From a checkpoint of a small multi-label image tagger: layers 14, batches of 512.
Rows from block 4, named by matrix and row number. Rows with one number belong to one attention dimension. Each number is 128 + 24 x the weight over its row's rms, rounded and kept within 0 to 255. All counts start at 0. Numbers have three digits each. After the name is the row's rms in percent of the matrix's.
# v: attention value (model.blocks.4.attn.v.weight, 256x256), inputs 192-255
# proj: attention output (model.blocks.4.attn.proj.weight, 256x256, transposed), outputs 192-255
v.131 089:114086125116128114136099142093144087166135164108097118115078140150179144106136153119149140102155111092139143196115181150118154114145093124153134114164131112104140117145173121175148142139118151
proj.131 088:075136154140130143152092144155148146122143100102118137119140176107123143128095089126131173122113083134070087138148110139095160141104107104096128109131123136142152126132120123130096142135121172
v.132 089:126097165120078105141130138111123092168132169136136127141086106141148126141125135072114165102129162135130128125172128141139089115178124102077134114106115170100146126116147155114088138141118157
proj.132 088:098119111139150154115125148125106183139105107118130143099130140137135116082107163137133149108137062127131116144135117107103134117088072122125122106133152118097148116135099113169142088125156133
v.133 102:110126093132102100128115133135134109140134100126124129098123106159139132124084121077130121114110122144121118122103121097136148156142100129116123106099114120118186157096198143079099111114163145
proj.133 101:161124101148158138135133111120150093152100104127155120160051177170084193190116128161144114088138145131155117119132120159134126132118135116133141135142149202131109146164172164128146150138088101
v.134 090:157159122142119127126109140148106160143147115132140150162137098114132162154106135126077130145125144143103110169121148090125144137161107148114103082122091166168090101126179101159122131116085110
proj.134 090:106144158129137119107105119135076161155127104134134129127089179110144148087131163147115102142099098119127111134130083160114147173132119133096088166155122151155128096114134117130145167117128155
v.135 113:127136124135128122157145136087155164127099156130138091139111123148101101136132136170122121133158103152131132118144161077139100182137138113125142117098174113077153118142127166153068110115129127
proj.135 113:100107136132147092125128121138122108116117082116158100117182154113099133177129144148142153145172062116096143175084124097141106111157094123124140111154111143125131100146118139155154124101174144
v.136 104:092113157120115138146110118143154121123141138136132145081117122131165136118122094099103122133109134102153130158119086120146154100113159125110112069151133156160148092120087155120141136101164132
proj.136 105:164133112160094119135120165153147136112147142141154133120090146107141101123107123107140109120106151096156123124126123144100154088082103132155136102140138130165115109143159103121127152139096157
v.137 120:140146135123081096101112148162135103145132118116139114167137132138136128153170129170149185136163121118103129166119175098124110112135121134154147125178098123115093147131139128130142122112111144
proj.137 122:123135108124107146150126100114139188111165123125088139136131097142109162121151125134114101122091148127151134103132126133108125144138113130147123096127122077122167159166120097165110117140134111
v.138 106:154098123120140097134104098119110117107096123119120136132102131174173118124126116125127070168104131134085140139134121139110132151161114117098112140112117151114113133155140126131120108111148136
proj.138 102:144163132151139118061115104108122141130100143136145121123097166090066156138105168147163068086143108131084135174103157130151135094102091131121108130176143135127138105103156150090146127127070145
v.139 107:150163125170143107139129152146151103129130105114089144092137094137104127089111114169126170136125125179100126134134132103112122122097142114126143140104137152106142127137158131135122143143152155
proj.139 108:131119115104108098171151131097114091109132147150110133134100109147123118116099139175113175118125151105099148135107095119127120125124132131122122112128104138130102139164149136120146140095154103
v.140 113:106044126108090111106126121131150142112153125121117152124110138148100120122154104099179120156125118105110107161126128079142124125116126128119132105081108128127131180114110125125105157074133119
proj.140 111:149141127121185146131115131146145113120142145130137125130135143095151168148092116097148105079101135115165147113143167119138106110133139134154150143122143125172159198104143125106124120149120132
v.141 099:121130107124095110103083103103074111125123111102109138099102108144079118121116128147079150134132122127111152158116132108086104125141148151113135176085129157091127113136146087123083109095083144
proj.141 102:095121111118160144101124103144100142120100149146086130126118168153141169147119160134125133103144132149144155160126133092088136133113120132140135121123128131127143136146141163138125097122160094
v.142 115:104116090178171132166096094120103152117151127123140084086147121117108147151148105124175127130115134131103131108089088114118094098112112134119130153101106159135179103122122177115099168112154138
proj.142 104:158112145103120118074149101112159100144075118131100150152110120145120119146142142126166117133132135151131159204089109115098118087149116147140112116137140121130147139088121094136128147128161137
v.143 104:139182165148152100087129094093152134128118111094126113124133155105137143137146144127150113150141089088118078110146152107122127187120155136126121122110107151114100142127130087115146120112172121
proj.143 108:083124156119115131093141147138140158138108134085166102129111174119066169136135115136137139139126114122073126125085114108149100134130070141134096127154145126091144159104129135101121125090097150
v.144 110:069113101108109150134135104107126130134091126112100130158093111141105101066155136093112082156137125150131141125112110149130166163131130080115149113111127102110166137092157103112134146090094125
proj.144 102:101113144142138155155136101149132140114089171154141133126111135196163141132122170076122140109154114090157113103146148142136106179117141119156104066112101164137148131142124106137108120144124136
v.145 105:163096122128134139142131138191126131128120117133152133115129163115129142126116126161113113117181111139113183099084152104134138167135145149122114143136121124102127153125181135149096072136118158
proj.145 103:161131101118140106100111110178112123118129114106148141148098128119155092153169173104143162125135127120086131148143122126115142100149180131120094108135111173143123099085127129082142117121116146
v.146 100:118151168150069157138185132120122145147106187117127118071127122116103094164144160162104116127149151119127129132150122122111095101171114120118149134130143148152095081133108087124103142126135134
proj.146 086:118111125139151139190140189108134121138065095132090145120138140095123167163114108168130122130110111149146124152089147160134167115092103128098134106134136142132144129121076119156139154151154110
v.147 111:091082120143133138142106131106115117117152137121114128093117105125112152133105158096182139172107131159152140081120114153096134123068112150110132124123111166166122140120217109107120141073149146
proj.147 108:122137160163172114137104121092139105147186116141112105143125121100099113130136132130180108150106106125148117139108125130120167133138158132145167086130127125148160104158127141171128134120127085
v.148 116:113103127148119143146117106095105167127102130097119128111102113090085113131135124146096136123167131124176109140119156146084144139093146122147138188137147153153148127127181097165151107081133105
proj.148 123:163109153128171115123113116111142081128161064140128137125167158097124135147137136140141126122136088134117123144102117119117169082151107109107137129117146135120125112145131135088139126140113102
v.149 102:128093129167182138152113174147097139105134103161155097105120095145139116132109132124137116115129143160116114143094078149126136112103114158119104147091182125192178091131151175145082123188134162
proj.149 099:155136146165099101114134145121161095105155115131119140172125168144112160163126109135140095134139103109149122160151133128131107105121112155106180111143137132132114137185121135128147152136147133
v.150 118:127153119133175121122152105127074077144122111123092149158112111111115117190135146100116121104093122126096146127113144139118153149135127135092140098131159101111128116107110147082115117164152132
proj.150 108:067151149111129128119143152156109178149075161137135151140074118149126142108131176160088142150128143119102106160137111126152119151116167155123130133120172118139146186135127132127114106095134106
v.151 104:147134127150148148125128141095095152199150103122131121151110124136104149125108141157182143126124158126103108098116176100133154141207118102168095131092114174141178141120179143148105120101128119
proj.151 094:112123158145131097065129118132133124167121082132182123160112148148146109147143185142119103068148103143155126158106114128090102100124150132124148134151121120100144114146151100109165140139119142